python train.py --encoder_arch="vit" --encoder_norm="rmsnorm" --encoder_qk_norm=false --encoder_parallel_block=false --encoder_moe_every=2 --encoder_experts_per_token=2 --encoder_positions="sincos" --loss="mse" --steps=13200
Rows from block 8 of the encoder, named by matrix and row number. Rows with one number belong to one attention dimension. Each number is 500 + 50 x the weight over the matrix's rms, rounded and kept within 0 to 999. All counts start at 0. Numbers have three digits each.
# v: attention query, key and value (stacked) (encoder.blocks.8.attn.qkv.weight, 576x192, the v third), inputs 96-191
# proj: attention output (encoder.blocks.8.attn.proj.weight, 192x192, transposed), outputs 96-191
v.141:450588578472572461499498549466522479509420501503512620468493471565473555554521505425410486529491495528529445495534570559515484471548585486565417495519538545465488517495519520464503492406471469529437568544471605459464500512481518471485490578485471351458598531487392479504575477546477504475
proj.141:499433484530417546526522446510502475499512497481472481489513459436472452506556497543644478443504557495445572518463428416493536453519449483431525433451392400530462445526483495447528452505509476419601504442527428517517497488530500566501515414447501617563415479474526491523454491434522449490
v.142:551509567622548452522558565350484437467483408503498540430447469510479441596520421451450514478524490529491471541496573511476530470550549526469430408503476604451549522508497550550494495601526506595473487445450506486489525545502474569505525518485492470452543474563463467554497382509513516459
proj.142:456532422396426523499500518563570473547501504563489479504539451499506529462482558503547547547465459519492465559493509467523445521468388518520470574549556475511424430500469472450376521503491602385482548407553372470487474437434444487412486473533516473584473488450402508501550583546529319485
v.143:493486552578519440539535540389498473497543428528468533490463477462474503550560436460489514498515461497489457513455564521467542430527466510490467455474454553450501531502483508537496481576529487528502456478460511460484537562533466537480506524478497453449496462522436448520482453465489514481
proj.143:493521450434425547525511524601539490502469487520552460487571483573511499435476554553537565507533504530536489581481467467533500533480469504491517502521585527520458476439442496439498564490460557430500577435533407498481491417419472516498494460535490503572526549480502544516554552536548436526
v.144:575567476486566544489480608471485558411557472525487507430430489523503392525469595535451554485498540511427511475489453498458501494534524572450453492575530583550528516504489516579492461565401481589489441532512453498545467469459513491438604555462484450390508502534452390502538479503449508504
proj.144:482490474476448460448479514453478431495509560535460507495551550458470560568389480419503540526474431482542446491532555501552487515417413444529469567534538500472536526449511472431282483483597539470478546463485467459464531451524423546485414478518549441503496492530525510468508487528556288422
v.145:439483476449482480448542423562501472482461511520462489507444519472561500489468542529494495511587429590523408579473485506487545596492497643555470389413501350407512453421457494472511519424508526457548523484542542462440478417545520503435493465483504486529469550434485478521503466506541482419
proj.145:611548592472545570526529445439468574540520424499550508499478476497468519464550535525551460510456567433481570510483541488514454498470470344463544557551515614632464517626524513562419528577532485482436512542542448553569505568446453460511511484519502522453577444431514493391416590522439467575
v.146:470450460530487524496508491509516526529535494531490557526524492471485515482518523562537512529437490443502537479486483540514487476515502483518543604549473527571512547508537486556492540517501519552485516496526490528554509522468497507444523485488522561486496454523428518499496553495454502474
proj.146:509584485508488465458445555499503485469430525479459427509513544548541548496437454491446507457544503556516478502513526523484515520488495516463512458424536469441514500436474505499506454480493476494460409468475538489419526462536489504585470477492481427536525517540587492519525410505560489541
v.147:568565535493492523486550472508466480444495456436528439494483485488514478498476495463534514450485520545522520505549511435535461529511490511518488442520566489499544440527465509462505507502522524451525532488482439527514455552533504538536509481501493570573497505504601538569462479537507495526
proj.147:479467488549539493506481494497507551538532521538487572526498477497465515543518532535542452547524459485488504524501488532552529481544547426519483523519392563564427565538553512552371499514507526550464563531529515506475484467508493438452525500538543458450547483501378497428489514512459414438
v.148:491540383519560551465497423573463527424599499481498507513395557545530442471508518540560514553501405453509563526507477495458506566548546614450580546602566497426526549501504468644506621506474548596513455503534459577506490461535559437479576523423488523460473465494512430480436444451505490469
proj.148:503489538416443434477420558441465471493408523580435414515589495520485549508453550488435477466484554478538435523406558492559468472404516296555523546417497507517479511472474528462423464544560517437402495502571540479548454472456411585528403428565536432499508541462491570478546573567474570551
v.149:513544505435480523427443462607514520496513527428507501523456559528461524462479559518532520482559463523480571472565442533518515509542607568508530532579589543571532536551493483475511560418483482573524543567568522552526508543485543444511489483491488610504556501504573604505477509524460497518
proj.149:495448469562537530536490493458438543443528584495462470524541535531519510568462433515463452458456556449469450431455475444440483530489470403518540498426443471443461511465513505544586421503506468488468441571456569463458521487553490487525519537430471429485452522483496457475480463448453657559
v.150:521518582474513470523464550444523515552418527509502539493555466463432584504529492459439478476441534466511477442486511500476483417482434357579494566500449530575464490515532545424499461427528440436430552525464552443505490567450479497544440526536507421518525520466468529513575581578497512553
proj.150:426414467532462481526554484564505452474514483424524538482492472507497401513566435484572504458526530529451556494548469515533566496573552664439463438492469447470487456485490472494620478507412451540646500491471507522505500512562573526507569527463451638491457517569534485546494386425483524439
v.151:520513490523502475454490530461489499477533445480512528478435538542501499507557484543494484446500484539438511530439473511460585578525578552506429505476530558471558513508535483498514560565503495578499469505469498514508508548505521523496516470425505564513500441493529556539433447559532500521
proj.151:465506485492450565555494509511496510525501553495487474496552444447462508521421494400492484524566504463544475478521524462509397454481404430535525469510491494507431504463477486478535461446513542401452577458527481468458501437524455483488490566533509451554529532470491510473544560428464519495
v.152:481475471458488579493513455537491449497536475486506560503467447539487509464447519484506499516508442474579535518524500489508473550461455487431541536526507458523465508552477429545492534472548534410515551480548466522425490478534477461472501497521494481513490497410461454460466480419524492508
proj.152:556528559508537386514495479470505559500470510522504469487493546465569483468516523557547474533498577524492437508477549523531552489506493502533506534497530491493538502431527615557422543508471514577525419540479516498596454488477485579555500519508513459447475515553537514477529490631510474481
v.153:527514469454501547485511615450509571462547499574484513455451468532500465528467607551470564451513507500423470502469407545442527541483495525498416473505486531519494531474452502506497449537444462546502439548486466456527499484449501496425560525440487411403475519470444417476538489489471501492
proj.153:553529496521511501471513445501491459486516547473532503475558578436478518530440445414502509544482491514566497444530576471521486508444403508470530535525563526506548493481485486500425474456577517486497562466501475522454556484526423520525472505557568507496526459542601509484484519504552349481
v.154:443484550551466443513563364532494423556433485458521516565574514447501603500530386445555436546467473495611491547492605471537507527490467412529560521449463439442502467485511476452500544436619555431504607453489545547449516523551487554565420453553519567629517477472543613511446515492554494461
proj.154:526529498481517527526518514553553560555452441507489479565391392527571425375613573582510425468574562517420573531515453540473481447604589564493510414457441483570409483588537563579606499535386497484540412517550476526557428543482566427524588463485439564486491507503437474543495549544420534562
v.155:475473515495496449556486531436555492558469543498512553472540476457569504527501502479483474494491509471529438534412540449536515511528491502490470488445425412441491487445548466455490456494481494501497481476494585441453481426493563511488437534530493433559485518451415461461534502493562500481
proj.155:516543525516500512428532428521480458535528425454498500490405485455409462473529489553530521468542483535464579515576474529495425477483442582541424410529594559577577477567487535509492517516509463465543546443540450511589507558485463470517502482459512639496517473466507543543448516440472423534
v.156:558536470466519542486470629446508559456563497553486494431443477532506408516461615541445580463512521513416495479486421532447521495506527552472433476539533547564506535501477518543493441576411444560494422547502453460528496472448511484434577538459483424366479530506452393484541478505454504507
proj.156:498493488501496502469496478470469457474537545492518519457581596468466558579408444422500542540448453497565448468508563465531486534413400485507498567537550519452557490452480444440365498442606534500479569476471487480450576473518426546477436511530561452513513465520582502460503490492584338452
v.157:524589498530560554486516475589466529437560503527480474517459529523473509472490516497472536541462450507510566466593509562448523498492503489465565488557581518550496547523476494580496553491516485481496536514526457542496517548539451458493550508459510490439491473504506501493506519509451506488
proj.157:469386474424448466564463552448450523451449515525511482502608543591569505509509524496495478511461559529538425505387503434523537526487544425502565599447406481424463464430478462451513491467535533511467420574457528510490492473467501598484481454524489409477480530537565446487514481537554539506
v.158:512479535453417496513469524511512517530446514491556551525598491500486550489498527520517486483510589511490519463508460491548479506478584401546468540491509544607468536548483512420503428453510480454519557535518475503512508530421487530518481480552511515514546587523510589468547536498479495554
proj.158:504537502640592574495549505500515532521522522474483494498426545436535509558465421506507474484486433463455489437568470533425517489580477623442491448477446434416570497490560510541558474469462503602541419533419546493472537490591554441550535563479486481515456406578491433561439426488529530446
v.159:480469481417483542477455481564504486541455536434500544517521547492442550460445539500498444482503484510485531505546415486514535553478516508454535536526480470528504499548524472443503543410500478476468552564518480485445470518465513462536454461524514526519548526478580581463447500486522490514
proj.159:529524520580538444537502466457468525450550593448488496499485514495553452520545419442485463479503608455469500383482568490460489467558491497545486502433465527468488493482509540569576441488466464545538465585445572504536479538557523489564567573456465545440461494495509489498521485509413614525
v.160:484435510562550493472481541385502482553513462476467539460493495449400486534516453507450533460445471456510477502499486464491552414502424454509511539541402609521539550487544564504496538567501450599466460470492550442506510544435460515511464530511522516467573447494473530535506480493523516513
proj.160:477528464414414424506524503558548439464457547501485469511506454537549466436474449393491519505529534540502512486498553564515474549468455646498478528500648451477447414457427494470498471503423531451532513447480440509473425483505488530544531522495466534537446558517513506539592491529461475479
v.161:506474615508501451502494561401536458593402510485502533481563497481412555535524454421480489486467534496508458467525511481460508422465404402517438551490431566555491500528527555402494483497536445490426516502451554419494503551432458511548432537559510431498541477510498550489516546566500513500
proj.161:459491421503470478526552493594526450471544510445496532482471429501561424503540434468505514476534553536461571459506503517534532530582509682482487445517541491478477418496461473497588479476408498508610541462463425538502480529556564517501597535460456656513458515512483487560549422465468524482
v.162:542604513596581492499475402555473451447474456410520509525477548489504462467557435481543462576460551471552588441516613414536437462559545536429605567567574548513577483567559494603500570510476574542505590455554470641553448511555512476562539516542521622576542451587559559538471474507478506521
proj.162:384404476447400416497448633460497484540457523609388483573487411543503510527468566508460494447550436467461430594518461547505513446518561384582456497480400456450448538453547504433484498544473501465475401507495518390502440444476529533483446447452463418490453555481349497513547484521458613446
v.163:519377466515455543539471477515502501544531490480483424523514504444501470503479495549573498474588504477521530505525416426565495444437429504477552419451394419441476480490461514432504490502494513465594367456480452464493508476491533553554464405535502628530453531479608527542467522417537485502
proj.163:516598549483547464448516470492526567477526495489533519506467527507484527458504488551446552520420446473449449511496514611462524551479527568559466548570637583551576574494523520581492547530451486583449605542485576468516485539462488375486501603500493445485532460501445537490513514591463536517
v.164:454529354500564563413504457567501493464556520471487463473424548525556448483473526548525514503510426436527530528492493487478469509557465585479511571560545479448569522444522475566498579533463539597522476491566512540504463416511567464481505558449493532544510397498499461543454521491535495458
proj.164:511485568429470386471444488434455477482461519523434458531516480505430509489468512461437447463500563550512473514480556513559508525380522373562508503457521528567464502510493535500441433501569453438410494477547524490516450523520422537504442454526516535449511592460523540433534469493433528555
v.165:511423543515432463496490474433474483494511400498506547507459499486470470513512465488568491491553484581456477550459452504467594571464533529447436413448479596509503533566435481489505509587535531503506456472463397512475541531453442552469529402490500555446453521524559531468381379436492501502
proj.165:556607464528548606547544550550572573536543575549539453488534498461589545493438496488457515536485462413555450477479563504441434481558399515515543558554538482449472482459501509514506587451479619492485550499500450454480527438477468425495522598548502378563489416464426494474573602592539520476
v.166:535493494484505493451493527491465504502461512453532521492502534552433530503542444501476453440508525522476563444556519550495458521519528499474527550525506616514530505558490519487508543487512462551449521578424493552498503622509476508572508470468502571511597450513626600553442480569459498559
proj.166:468515491573454471572498513510499477446487580495493465491550470511527477527473502385494500543542551449470453467514496402481582451582532456496498483491453455478380499419505510498572418446452491446511505509484533486407483438560553487502542519492502446543466599541442478493571479500492582490
v.167:467532421442516507457528410608488492454527543496497467502445522509596485469478546532535491515513440513544477549491509482520480595548505608504541495509544376439495451444492439545496557420493565490554523486561538534450463408593584456439526509464500512552447492426481444498476496468551486439
proj.167:560501600485531490483451471427430523501470451514473520510482509477436528486520556536507441506495560475496543521488511515519511477450538307525511503459457557591498560569540567540363491577560438472428472547552506541587474548449440507540474437502536501400567511467497519423428531537424457577
v.168:507544571462497443496530550446505522524382552513523516488539491520490548539546495426451476451483548502478464465482536538486460461492511439579407571466483514480505460463531560411507437425486464492449556547429575468529463551496508518535469547491486441527550516527493518541585549613485503488
proj.168:475429459567490522530524465532490424491545474448507549490479450464436463519536493487572483475537487492462595510561456444549568498577528516405498363504417466561436501554504461495582437490515440462582542466524465548443528512586552464468524446511491602487471524484483497504448456364504510481
v.169:517470481452461514519497466568506477481475521500521464507487518561564464501435555523494475531580536500523524493546530505604440540476563562457510488480529444439487462474464467513501456495481525470535488489522462538503489469537544511500527457538472528540524567495540481483508505483517485511
proj.169:534573579589567497461480464440465564513542477506496542507486505417445536516512535542541527505437435470446455511497465480436510473516526416515460475541468478564544572526563506531423513523530470531466497544499562468510520505499497443473471517450543445494461429485464500474440508492503471473
v.170:572557468503526528447487509485457513449504472459510479501469513533465459498550475511512496482466536495468609430549518511504433496506539530463543591612571609548522494580484508548511550557505496558445524521478441598567488582533483492513548510473492597506560417563597524562478470527452504562
proj.170:411445476541456436544446588511502449486474604547455498511572485532511535552443523425458494517553485465518419512492512453523569466547560399539481489446405441440418542398545484467509439470479526459493494492479539429388478400548534516470495483492515373511456592510408511464579478496518566431
v.171:496525542479523527492536552517497492517417553480523516493512492476442525505495458420459494448465510493550510418572565529551424473542515463494534527533530519502507443555492484437493510456491441482438542595468532488477443584538502486550475577499485467526584478478530561530539519606443498522
proj.171:493448507591476394561456479492455459441520530457501502503515484594485447541536533514557478524540591486402503498498426423524632465543536468480452418475427512557417523438525535519506420437467452517575516519496519515441475462546557531524575439489501552495451578530486492512500484459490475506
v.172:538496446427505543485468642457521582462577516570479480434455470531508433508443623566438573447542501519404490478497378540456517500494507556497437450533509528557477530480469519515493437551427435536495390551486465428529494472455509469432553533455476410358464538491456380489555498490470506520
proj.172:511505524536522504477504443469463467445538544455545534425585619476447553583442419421503561541430482506571467439481565459517507551412430493483496571526572536456583504454456438465368500469590494531477598491475521509455587499515439539486448535524557467501530475514598516456494469476573346468